config = dict(
    arch='vit',
    model='image classifier',
    dataset='rosettes with rotational symmetry',
    train_examples=97500,
    image_size=64,
    crop_scale_min=1,
    horizontal_flip=True,
    translate=0.12,
    rotation_deg=10,
    targets=['palette'],
    num_classes=7,
    norm='rmsnorm',
    norm_position='pre',
    activation='gelu',
    head_dim=64,
    fused_qkv=False,
    bias='all',
    qk_norm=False,
    layer_scale_init=0.01,
    parallel_block=False,
    moe='expert_choice',
    num_experts=8,
    moe_every=1,
    expert_mlp_ratio=1,
    experts_per_token=1,
    shared_expert=False,
    patch_size=[8, 8],
    conv_stem=True,
    layers=14,
    width=320,
    positions='rope',
    pooling='attention',
    mixing='cutmix',
    label_smoothing=0.2,
    loss='cross_entropy',
    residual_init='zero_last',
    optimizer='adam_atan2',
    lr=0.0012,
    beta1=0.95,
    beta2=0.98,
    grad_clip=1.0,
    steps=7800,
    batch_size=64,
    epochs=5.1,
    lr_schedule='poly',
    final_lr_fraction=0.01,
    warmup_steps=780,
    weight_decay=0.4,
)
Rows from block 4 of a small image classifier, named by matrix and row number. Rows with one number within an expert belong to one neuron, the router's apart. Each number is 500 + 25 x the weight over its row's rms, rounded and kept within 0 to 999. All counts start at 0. Numbers have three digits each.
After each expert's rows are labels from the 100 images, of 14976, where the router gives the expert most weight on average: "responds to" is what is common among them. Only what is clearly more common there than usual is listed. The data: rosettes with rotational symmetry.
# router: router (model.blocks.4.mlp.router.weight, 8x320), inputs 0-53
# up: expert up (model.blocks.4.mlp.up, 8x320x320), inputs 0-53
# down: expert down (model.blocks.4.mlp.down, 8x320x320, transposed), outputs 0-53

# expert 7
router.7:537472520491483521468502495497478515493544538514471474494507466518508496473511504526482540563463500493471501505507506507469532532460450496507510467497469499494483
up.0:493523526500483491493491503496515495504529521521482474491511509499524486483509472532474516510491463515507502494564503542521502490472489500523513481512509532497499
down.0:488490513480502507484492494519480512530480494416540480503488550517498503474517436474466499492488542517505557493501511489477476553442495507493533499490525482512477
up.1:508452498525514486515492503503479445525482475467496509527448531482502515488495492455513454477528515523526492496472507464523479480535496463515522482493525479437490
down.1:546523493490510469505501466537519499483491524508512448489493498534509483486453457499531559468505503496530535478490492562499488443510532460506511480474546489509519
up.2:449507535478476501495471484526503498507538539537452491493514503498491497492543497543467513523511494512506510499543501509535508477474525498541494497485510522476483
down.2:500498529490483467495489508494477514521502499440489496519480501515498496486534421472462489495479560509507552489532524500485495532457507499515510509499520484508478
up.3:493472513492556504528528499475504501479503461534471554512467529453515507461517502533467450515493494507540487509451528491499489488614502511491489522528495467461522
down.3:536551470487530474505448501523503522491552478561474462508508467427542535519492472488468498514521514481510528504493491495500460499559497477473500515520528496516538
up.4:513474518511469514496536461497516487479498468476498501502515509495485492507510512506515492510516508489497510480473498457508500515482464520508511515497478438501488
down.4:462491495484476487496512484504513477514498527528512470498477530478495487469470504488547492455496508479516479488498486466513504504401507534527482510500519457482486
responds to: cool

# expert 4
router.4:525470492553510523487506471504520454522532495490502550507463504461481492451538500486489488494496496502499505462481461498490510558551520517488446486511505508509531
up.0:485454518504518485541517518486489530465506494471470476507481498532513547506500519550494526528494530518492490542527530443507438501500476496512538507475498527487447
down.0:469511489545477515515471511504524473505442467479499491517527455507508500464548515496492514516509521491503481509493558490494518525450494483485477545521522504530486
up.1:492520504484489496512513538489488539512508499481496464526503541467488543477449518534490541527501543534504461524538529488513463482491480460529546516479542507494472
down.1:463512508549492482491486528529498477466482522496473486516454465497498544499507492498493500500522546529487454558479495495526527513518502512501518518512500553522473
up.2:482475536484494498485530534516469532491490521476523454489496496520525523487458530490506492505507498526511463550561482476499515482452509465484530502497522528480463
down.2:526503546479501502471547510492505482498462515480538483526486513490475469454492546493504522497502544506475479493482528448517505480467492460487550515482506494518455
up.3:487473521502507481534543521490468517462496513476459444490494496517491545514492534523500515514477531546496498533546508447488474485459479477521532520501495515506464
down.3:504549503534512501507506538503552522519485447455500513503514472514489483489487481428480484505499519465455506494551524513477494507457537490519481485505516538518485
up.4:501491489476507485439479484484542492482516478507399489456520505486526521476517528505504486481489521509485539496518482531461445498480474511490487466503511493494485
down.4:489476470474445511533499507449507515502535473471500506493504464500473492486538491521501431522538440483528521523444501497559450528469496495503451502495515479525505
responds to: grey

# expert 0
router.0:420518485520485476519469510509494515453467492504505523530523505472524501511501448517522524468463476499527520506496581499558478479523518534512517538525517527498525
up.0:485480493468526491502488488562496549473507490530503512466496462519485519515524488515505466508500509516515506503464543499491481457527485524539494514491496493508524
down.0:480516498533541517508546498492514504499515473492506508493457528551516500499495497460439530504482515500495518517486477526480437488497516416504542516476505551487481
up.1:484543471491496466503458534513524506491504510475466464517512497477471489493507512501470491488512530482512509526525482509493514505497528503500525523509537550554467
down.1:484507488501531495472501491502499485440491430469496467448501501501470485452517523472548490463496527485487499508508503510475463497471505449475483501516531507528467
up.2:505488584511499515468514462476503487525512526534486506459471543499517529476536535519489495539545545513524472489488521498484506516499485479504485491498480504503506
down.2:537486524495553464514498512485511491500463449552511527488486479458521512509526491516507490469463470480463493502513481489473446500537489498467498474474501470512531
up.3:475526491478509486510460521501536511497497485486471470523531488483472487518553507523477505492524515501506515530542506531485512518502523501519505529506544518536462
down.3:489522522510531506488511472509491474462503437500500475472476508496483507471492540480534474489513506469479495507518508526480472495462483437478503489484525476523451
up.4:481470559507466509449512476468495504516509501511456500462476516474529498459538562528496500520542534527519478495477500505497506521489478481486484487501499467478498
down.4:494513517478516495485492475491505508509487460539469510480502459457542496521515500503506493491478486469472494495486498493491463463511496494475445483512492500516483
responds to: dark

# expert 2
router.2:507487489521520507531550486494461546503541481479525501489506520501516536516483484490493482528489532482482496545511540500492486505510490507474524496490494487549468
up.0:502520501482517471508489517448533467501464498489491491503481491506487478519550506484496483485523489491489508495525524494509520512475509498508514588504530483503448
down.0:485522494500491522466477510496492487524517482550477503467506516456443497572519526511529488499510498493500556464480481506499543467510529537475472504535483447463512
up.1:493528491475527491525522500523449561483509498482529507465544478527546510524464506534475524505498511499480513537505511514474435507532493519505511479515476516510530
down.1:488495474470533512498541506524506507492504523457507486453516491520501492459484466513502469516513481496520532489490497504481442535426473519520526498492499499515445
up.2:460478480524467477500453479536544474509481529530474486532502542471463527520514455487488500525516500538501460495516490501549516478485488478512497502460500529480482
down.2:485486541496505476497511539510511513491494526500497472529506462507459503509471498466484475524459537472503484534462498500497539482503542480477491495481509542461499
up.3:475512446563520492494522517522477494480462483498498484507486511484480494520452532471519496498459477483552502472514501481491539482475525510487522496527538514523503
down.3:484481509498525492482509512493496511478524517524474518447542499497530504533479501493519504515506488487542534523467478535480505481560512459469485519513499475466557
up.4:506518516479532497524522503505448549487523506469537518470536494519554508504473505523479525511479540499476508528514520505483462495533483519501521489515482515527505
down.4:506488455469497490503550496506495477501490506450526503450509512537497480463475484519505462513504474486509519488482493501476431541411495506516511508493492502504457
responds to: earthy; seven-fold

# expert 1
router.1:535515513500468491464502442485480479509540516469514507479521506478489478462560520505478492482532522496517474550463505475455482515495521480507493454521494485476514
up.0:470546468509513474533494529524509482476461496537530535516501517508494495522471453505512475488458486477516514480506504518514485517536521535513501509502500525522493
down.0:481506533523480505508476502480463486503517499514486416511510496514504532451467466495474503516493492495456517477547547491518485506501494499469484477498522522476499
up.1:519486487508524478518532523468544480462509479497500460501511529508518516511506466491519512501487512534453516503516519491505475529508463486497516536491512520510472
down.1:468514529466482501525474492493467533469489517470498477538456521524532508473421466482510490497485504545486484501526488523538527499449488514476455481520487489506472
up.2:490492501498517503513529533505536493479499494506488444524491520488519512519468470497521503516471516501489490476548518452499479485499486459526504512515528520511454
down.2:475493520489458502504474508564492496529477504492518475498551479518493518443472485483498464510513493507507461519519522551502503448451481481469510482485524475520481
up.3:484484508460497498568529495488510544476489525532529511525502533552501528547481485505473555523465468516451497506527489490556481479526443503519511499476475530501490
down.3:510507503447491516474521498483494490474510474478538475492535481552498514462508516502498525537500490458489492468506533494536497519491515496468485496563499501516490
up.4:493483500516492505536512481477519499483507505516492484517469523503471541494477474500518521556444449495493463482533495486520521475498443501510497507454499571509477
down.4:492448496484491486475515506498471510506525491450553477483516508501489535460483479492471491537528494483523501477530537512548475512514517470483495529540505483523492
responds to: grey

# expert 6
router.6:503511548457506493515463491516486483498484482485519479499489470505530483544530468510526510493542480481454513494505446512517477463471505452527517539498513478472436
up.0:524533466518497528487540480513494483474549483539475526504519527441498543452489501562460499517451459518502456505492532482465500508514482547483486477486501499533520
down.0:471513504533465491494465512509510485492499517543514491501469513482499506470520487473485490508515512503466511495478467539560509488444503472510526472470506526507500
up.1:499498492511561496554532501489507508498492490475511508572485544518489509512508536518479514509474520508494503562501503517523472554501515538513512500491506503536443
down.1:503471501503491500471482497482527547465524429484501517487496527467492499480521520489496442519517464497497541485508520482549445516483489498507526503515510428508419
up.2:488514468516512512484548493501451507469521507529455515499517532446492540478472504497456444515471510502492498530490524489479473488545485508476512483488484528533505
down.2:487517451472453490520483492526477479504497510491512475515511502509497471506549490461492453507516498502519538457459498525519496508455523476484527484501510522464467
up.3:478500532520426515451472506491494506526491544508514483433502471528534495499510480502476528516524494494504500492531438523497529482477499471481488500494488512476542
down.3:493493487543482504502524495488501510541501509516514517483505535541498514485502475522489469492481478496494508486472520512495547555459507545495502489511491480503530
up.4:501539501473548502512534489507474501503482501498517503512506507492531513476466505531487477498491504519534490509490559450478466479520492511497519498533493484544480
down.4:473504538496507523484541485498482477470533518504492506483477536495479500510462538505494524501508477477454438517497520560471503452523491454542503516492492508465495
responds to: warm; ten-fold

# expert 5
router.5:530492497527520541497533502478487480554521528498519503499456517486497495479474494489486487490485533505518485502529502486513522540498549503471482490505527536525456
up.0:523464527486499500500523448499508538492540479476478513477485481504517486490518525489533510515479482516500478489468544491470507506505432494508491511484468475476504
down.0:518538481490459475467530493505524541515494524509494440456542530528501496491524486500530477491524516485482514492478469519529531533486497555502505519475445467506522
up.1:511518497491552502489566480516438466479539459483532537509459483456511503467502502477506432504496504487542499509473502477436455505535521528497503472535480487518516
down.1:478476545465532485483496480481490522529523515511465508472500557513453485485512495491520536512536546461439533511437552507472460462477494450458530468472474481501510
up.2:440481501486474481457463504499475528460497475524425475512504513475521524481501479523526506533493482551516480505502496463517477469522470490515494510481508506423521
down.2:494510497520509482541498515438483515507516497479530493505489500481541556519530521497508498507493495517532505506501437491486525518489529498492501491532481511502495
up.3:479463508483473461474480490508498513442516482484472482493546488511514518491497481523522521506503494497480515501496534503530500437494453502507515506469477494457486
down.3:513480511477476514545517532471505507552454486523503499519516476484566471499477487488492497503497450523544488491546514443520453536501449530500515491547520501448500
up.4:489498490465472460463459481541478469483462487526445495497486487492500526513492488483538525500516467516499503518495500489508470463502472498542506541492487475453510
down.4:474465515525546572489514541496469491500521486511505491492514461483492497501501499488491470545481498497469471532524454545465498492542525525507477479529531542521529
responds to: pastel

# expert 3
router.3:461452525466497491464504558479473542501507506507480505516514478490528500475493526500502507492516487488542450490516522539520508450494501448485506445499488518503513
up.0:480459513477477487466485519540458516498507535521471476544507472456495508483502495484529491526508478527523467484504494527531517478506485457489483472478501513426501
down.0:492506498456432513504550474494501477494479531455534471492534522547504496490499560519516466493518475504524476483464510442497523477480503473505531491458498526503540
up.1:479521477524508507538482527544476551487467469450502520511504483508511549531496449514477505508460512523507557578488455517508492532515523528484543487502514520509486
down.1:487455452511518548470440496526539488522522515498545472464518519479493492494516462563468469478518491511508530489591481487494506504473518516526473513473500513511526
up.2:490457506486465516462481500527458515513500527508494519537502486486501508471524484482506496514491445507500472474477476530548503485502519462483454483478486526426515
down.2:489493499498441511498558486495517500490500529430521489511519486538503495466494563496507466498503492503485466501466523485527516466485484459473545526470477562490528
up.3:502472518496502501498480485460475472543515508440508496503470557467490526499554469523480500478529530536476516558476447485534494520519497489505479512471500452474471
down.3:517517497537518517475505497496529484533483479484503548468487479499487517480536513546490519494499518502497498499514514484483494545489495556516477484516473459518485
up.4:485456474534488475495497521491457510507462561481517455525491513488506497506471503469511503505474504492526484486571507480517517486486522484497532488517526516494513
down.4:519469496502567514502481478507536515482487462449532467478445488517475551452524509500505532492447517504495518504510506448472498473538524526506481508514500479524533
responds to: dark; earthy